A small model that answers yes/no questions on an image's attributes, trained from scratch: encoder norm layernorm, fusion encoder width 256.
Rows from block 2 of the image encoder of a small model that answers yes/no questions on an image's attributes, named by matrix and row number. Rows with one number belong to one neuron. Each number is 128 + 32 x the weight over its row's rms, rounded and kept within 0 to 255. All counts start at 0. After the name is the row's rms in percent of the matrix's.
After each neuron's rows are labels from the 100 images, of 14848, where the neuron reaches its highest value: "responds to" is what is common among them; "colour at peak" is the nearest of a few named colours to the mean colour under the peak. Only what is clearly more common there than usual is listed. The data: dead-leaves pictures: piles of overlapping shapes.
# fc1: MLP up (encoder.blocks.2.mlp.fc1.weight, 256x128), inputs 0-127
# fc2: MLP down (encoder.blocks.2.mlp.fc2.weight, 128x256, transposed), outputs 0-127

fc1.123 091 [ 84 183 101  95  64 156  99 200 143 130  85 166 121  70 161 102 178 143 104 141 144 100 104 142 135 152 125 158 150 107 191 100 105 155 115 179 124 156  76 158 163 136  85 127 150 110 133 150 110  90  77 112 190 113 108 134  85 130 149 125 100 154 135  62  86  58 123 170 128 129 153 175 128 178 131 127  96 143 159 122 172 185 163 113 127 152 207 128 126 105 126 102  92 109  78 156 100 134 156 144 150 173 155 159  94 163 132 108 137  69 134 148 119  66 128  97 109  92 107 126 104 139 139 168 164 126 172  97]
fc2.123 105 [147 139 105 112 117 108 110 135  83 114 132 104  83 122 165 112 107 113  86 202 138 121  88  94  77 165 168 129 123 166 115 142 184 117 136 101  75 170 154 209 177 158 151 153 141 141 117  57 129  62 133 176 134 106 139  97 164 165 140  89 168 125 159 161 142 173 151 134 106 162 188 150  76 127  92 140 136 110 104 121 157 105 153 180 116 159 184  88  60 123 126 121 135 186 167  87  98 156 173 140 129 118 127 154 110 103 117  83 134 142 105 176 113 162  57 105 133 133  53 149  92 127 127 137 130 156 103 128]
responds to: shaded; pastel
colour at peak: grey

fc1.136 113 [162 133 183 125 114 123 133 163 170 142 100 104 110  67 163 103 125 176 127 133  85  94 152 172  88 102 109 162 165 142  94 142 137 145  95 148 124  83 136 196 163 196 183 157 114 136 132 167  74 121 155 121 111 158 137 180 101 150 167 113 101  84 139 156  74 110 154 105 142 193 148 172 133 100 116  80 121 163 114 149 151 149 131 149 121 112 161 110 166 119 103 137  81 129 132  81 180 123 148 158 131 127 141 173 111 173  88 181 189 180  75 141 108 134 170 142 116  97  85 146 166 126 129  99 225 113 128 147]
fc2.136 103 [ 68 103 103 156  60 171 147 112 183  98 141  88 110 141 102 157  86 128 110 101 118 201 165 105 155  83 136  81 117 180 175 140 121 107  94 163 125 140 158 138 107 173 144 187 142 148 141 142 200 148 135 120 146  96 151 161 117  97 125 129 122 110 127 114  99 143 126 142 106 223 164 100 129 130  81 114 101  73  87  70 115 123 120 162 130 176 139 119 113 142 161 162  78  54 202 137 117 110 124 147 149 132 105 153 171  83 124 171 142 146  66 145  93 153 190 140 109  95 134 139 134 159 117 159 135 100 138 169]
responds to: vivid
colour at peak: blue

fc1.40 087 [ 98 143 174 151 129  79 139 142 171 183 132 118 132 102 139 146 108 111 157 189 101 118 133  94 187 138 149 159 169 133 104 119 130 142  75 120 163 103 132 107 100  82 128 118 150 101 168 127  99 101 146 120 144 160  53 194 138 189 183 146 108 114 150 188 136 156  87 202 150  84 133 106 128 124 134  99 117 128 160 100  94 137 157  93  93 101 131  80  95 145 205  97 141 175 125 165  93 114  92 122 178 177 134  90  75 165 139 182 113 125  92 192 154  63 116 149 122 121 152 129  83 112 104 109 142  93 119  89]
fc2.40 097 [133 136 113 146 129 162 121  26 147 143 114 142  88 155 158 114 146 162 151  89 131 147 107  72 118 194 105 156 115 172 104 158 119 120 135 137 128 127 131 112 162  95 164 160 151 201 105 172 152 153 167 105 115 141  82 167 134 154 171  98 181 205 161 101  68 125 179  97 101  71 144 100  82 115 183  97 155 147 149 116 139 128 148 172 159 104 127 151 145 101 136 148 129  80 145  99 120  97  68 113  86 106 189 158 177 160 143 176 157 111  96 108 121  54 112 115 138 119 141 142 116 125 129 164 162 115  69 147]
responds to: vivid
colour at peak: green

fc1.228 099 [119  93 130 111 153 120  87 170 124 110  91  92 152  77 126 127 165 202 140 111  98 147 108 134 114 142 165 103 148 154 199 164 135 103 217 206 156 138 106 149 172 150 157 103 129 158 116 198 145  84  78 172  97 175 119 113 145 155  94 146 163  92 162 129 111 207 136 161 174 118 105 179 118 115 139 108 148 132 168 154 114 159 168 152 145 128  85 197 134 122  91 145 174 157 130 133 176 138 133 168  84 118  98 165  83 185 125 141 158 112 104 149 119 139 152  81 183 114 153 125 144 145 106 154 111 159 134 150]
fc2.228 093 [126 184 106 168 148 212 123  78 113  78  78 100 160 148 109 166 174 172 129 159 106  66  94 125  96 104 159 147 130 174 106 188 138 104 132 105 123 123 125 152 130 159 106 125 113 133 118 153 138 123 186  88 145 175  54 172 148  97 117 139 111  98 124 101  97  76  62 102 159 149 116 149 130 159 161 116 178 171 134 114 130  80 130 123 110  70 102 150  75  64 110 142 161 129 159 129  79 102 124 148 109 109 126  88  87 196 170  97 106 141 169 118 123 126  92 122 131 146 125 116 176 159 121 165 118  68 141 179]
responds to: shaded; grey; pastel
colour at peak: grey

fc1.60 108 [ 91  78 101 115 168 137 160 110 131  87 169 108 159 139 164  84 119 178 178 148  79 120 103  97 116 121 155 144  90 199 150 105 139 116 220 119  45 109 128 128  95 146 134 110 109 156 130  98  72 117 134  93 125 169 114 151 150 190 141 198 128 152 150  94 110  87 161  79  91 124  96  88 125 163 149 112 102 120 102 121  87 144 143  97 159 131 166 110 102  90 154  76 134 149 111 117 134 162 140 113 169 109 128 128 143 194 109 114 159 113 117  95 140 230 104 196 146 134 145 127 123 106  74 127 119  95  96 147]
fc2.60 112 [128 140 159 115 122 143 108 159 103 165  64 145 125 100 139 140 136  98 127  79 110 117  91 100 164 149 141 150 159 116  94 155  88 168 162  63  77 106 117  76 153 163 182 186 145 105  80  97 106 169 118 197  82 153 128 187 116 128 125 155 166 115  85  87 159  76 189 123 137 145 100 191 144  95 100 164 135  76 140 150 152  95  96 147  78 182 170  98 191 161 137  89 128 146 128 159 149 134 152 145 151 143 167 191 163 148 158 147  93 118 140 137 123 139  81 117 104 108 132 193 137 122  77 108 150 139  92 129]
responds to: textured; grey
colour at peak: grey

fc1.158 088 [102 138 171 120 148 146  94 139 115 153 109 152 161  93 163 114 101 150 154  98 109 170 153 101 101 104  40 159 145 141  51 142 142  83  88 140 128 187 177 133 148 142 128 100  89 140 117 103 127 168 173 138 119  75  98 106 125 164 125  69  66 175  92 102 110  63 154 184  99 139  89 121 106 107 188 129 145 145 103 145 118  80 149 139 125 103 165  96 129 107 106 117 119  91 153 107 127  97 176  74 167 158 179 112 124 133  93 191  82 110 168 119 107 150  86 161 140 110 135 155 158 128 158 133 166  53  93 158]
fc2.158 088 [121 129 138 157 127 102  78 130 122  96  82 186  79 104 128 152 110 171  73 101 130 149 158 135 153 148 101 186  85 108  92  89 168 128 131 133  70  98 134 148  94 178 165 104  96 189 107 131 125 146 168 110 104 147 186 119  81  99 104  93 142  76 111 165 104 118 167  71 172 164 117 150 161  94 104 163 182 151 106 203  91 189 152 103  91 108 106  79 164 189  92  35 122 155 123 132 122 134 136 136 108 155 120 118 135 109 145 117 106  62 154 130 137 110 139 127  70 101 115 133 108 130 153 132 154 103  87 132]
responds to: vivid
colour at peak: blue

fc1.178 145 [161 151 152 137 121 119 124 123 121 134  98 124 120 170  64 148 148 155 148 165 142 112 169 122 144 121  72 153 164  64 147 170 131 129  93 151 100 104 119 193 143  99 160 108 191 112  87 209 139 134 162 152 161  96 131 166 137 104 115 125  88 184 141  88 127 137 159 158 187 127 104 137  99  64 159 110 107 135 171 172 161 117  96 133 110 210 149 144 133 117 130 186 132 120  89 110  97 124 125 150  76 205 115 141  65 119 144 100 104 131 113 182  85  84  96 132  94  94 149 135 183 134 159 165 107 183 137  86]
fc2.178 111 [117 110 145 144  95 121  92 128 105 152  99 126 107 147  99 156 100  62 125  92 161 115  73 145  90 110 154  97 129 109 109 133 141 123 181  75  88 140 125  93  98 154 126 164 118 102 142 101 116 108 161 147  20 168 128 130 164 148 129  81 116  79 108 100 180 137 150 131 149 115 114 195  91 128 148 197 135  55 114 167  60 129 161 114 112 155 128  98 172 136 189 109 175 127 136 145 165  86 132 136 125 100 132 138 195 166 103 220 132 146 111 130 168 134 107 101 149 107 125 192 134 172 124 127 144 126  70 134]
responds to: grey
colour at peak: grey

fc1.253 124 [172 168 112  62 190 147 166  84 161 181  91 135  91 123 105  85  98 161 131 169 125 122 202 148 110 142 152 143  94 142 177 156  80 141 139 147  78 147 126  77 163 137 125 143 156 157 129 172 116 108 110 106 112  95  84 153  66 156 115 137 112 139 176 117  65  65 136 127 103 167 200 124 145 124 144 141 133 156 100 140 172 128 153 119 143 149 114 106 157 128 136 179 107 147  90 118 190 114 138 190 143 119 124 140 169 190  92  94 199 166 132 106 151 130 131 132 101  88  87  74  70 145 105 110 120 149 147 146]
fc2.253 103 [201  63  97 116 126 154 100 180 118 127 170 188 105 161 134  76  64 109  44  95 115 151 138 145 146 115 150 143  86  75 137 101 120 126 117 155 100 132 149 105 185 124  71 113 108  81 128 160 159 114 123 111 122 140 156 171 169 129 130 158 126 105 162  93 146 105 128 154 188 104  87  76 128  84 159 180 193 130 133 143 123  94 158 146 137 107 137 193 123  93 163 100  58  84 114 118  89 122 101 106 126 171 113 110  90 127  73 135  85 148 123 173 147  97 157 153  96 137 140 165  73 126 103 120 150 141  90 128]
responds to: vivid
colour at peak: blue

fc1.141 116 [139 153  60 178  98 119 186 173 119 131 155 132 143 146 186 130 108 144 146 137 110 141  78  90 131  99 117  86 160 107 147 152 159 156 114 111 166 169 123 102 187 139 113 175 120 123 156  18 140 164 136 112 239 143  71 104 126 162 117 121 140 132  91 138 133 158  79  44 148  78 124 100 114 155 121 138 184 127 144  80 133 165 140 132  62 130 120  82 133 108 143 126 132  99 158 137 137 139  73 145 142 161 159 154  96 124 116 173 165 150 124 127 137 119 167 121  86 187  85 118 116  83 156 129 116 110 131 127]
fc2.141 096 [135 129 141 116 100 118  87  94 187 112 126 140 139 125  58 163  49 155 111  96 124 118  89 150  96 153 108 140 133 172 111 161 185 137 144 117  86 159 158 123 195 138 132 130  88 104 133 160 113  83 176  79 119 152  77 110 156  88 136 108 119  89  87 122  87  87 113 157 133 160 113  87  90 134 156 180 190  93 124 153  93 111 141 123 134  75  73 160 105 140 153 127 173 141 119 143 122 134 115  97  89 136 139  50 119 130 118 154  84 159 126 120 143 107  72 110 161 122  68  61 149 124 113 191 131  90 158 201]
responds to: grey
colour at peak: grey

fc1.226 097 [146 189 187  86 168 151 119  89 150  93 115 161 123  99 204 164 126 187 120 146 104 163  54 100 127 138 210 109 123  94 159 155 118 113 153 172 106 129  81 209 117 103  99 169 163 131 105 119 108 119 153 133 110 114 109 118 140 152 141 121 141 125  60 167 143 149 173 112 109 134 149 181 146  99 135 130 135 167 109 166 132 131 120 108 157 173  75 163  76 138 121 142 102  90 146 129  70 119 154 154 186 161 114 121 149 114 143 127 146  80 115  93 121 182 151  90 133  83 120 121 115 196 158 154 167 115 189  94]
fc2.226 110 [188 105 124 183 103 164 166 133 145 111 161 160 100  97 151 145 115 129 137 211  72 129  71 110  77 127 112 150 132  99 182 136 172 157  68 201 119 122 101 116 139 163 105  99  67 107  60 132  71 156  93 120 136 131 188 103 130 151 109 136 101 143 125 141 120  87 101  98 174 123 121  47 151 143  80 125 122  99  96 158 149 107  91 153 152  78 101 138  83 174 116 127 132  93 136 162 130  97 106 135 120 137 107  99  92 140  95 146 107  97 136  84 106  44 112 130 167  72 100 151  87 100 118 147 109 149 129 123]
responds to: shaded; grey
colour at peak: grey

fc1.87 104 [127 119  94 112 198 152 180 141 127 139  75 151 176 127 123  91 152 137 119 130  44 185 151 143 108 158 142 120 135 103 159 105  77 186 138 121 106  66 183 190 137 119 102 117 139 140 133 158 102  94 115 174 150  82 158 162 180 177 156 153 146 124 123 125 168 114  97 146  74 115 122  83 148 120 102 130 124 131  96 222  97 125 151 129 126 119 164  95 169 150 155 180 139 156 168 177 128 116 159 149 178 164  82 155 112  85 162 157 160  90 132 127  96 106 151 168 107  91 121 159 183 109 100 163 123 101  79 117]
fc2.87 095 [105 177 131  96 131 152 114 159 139 164 140 125 172 124 144 105 115  92 142  86 111 203 134 151 165  81 134 129  99 130 161 116 144  91 145  69 173 106  73 140 178 125 121 136 147  97 144 148 184 172 154 172 138 102 124 107 101 131 170  55 201  91 170 179 119 194 172 150  74  98 112 165 157  99 150 184 116 160  83  65 117 103 117 124 117 165 148 133 117 146 134 123 116 149 151 130 141 121 146 150 131  65 162 149 124 135 154 134  91 134 153  89 177 156 131  90 165 138 148  86 115 109 137  96 204  85 163 182]
responds to: shaded; grey
colour at peak: grey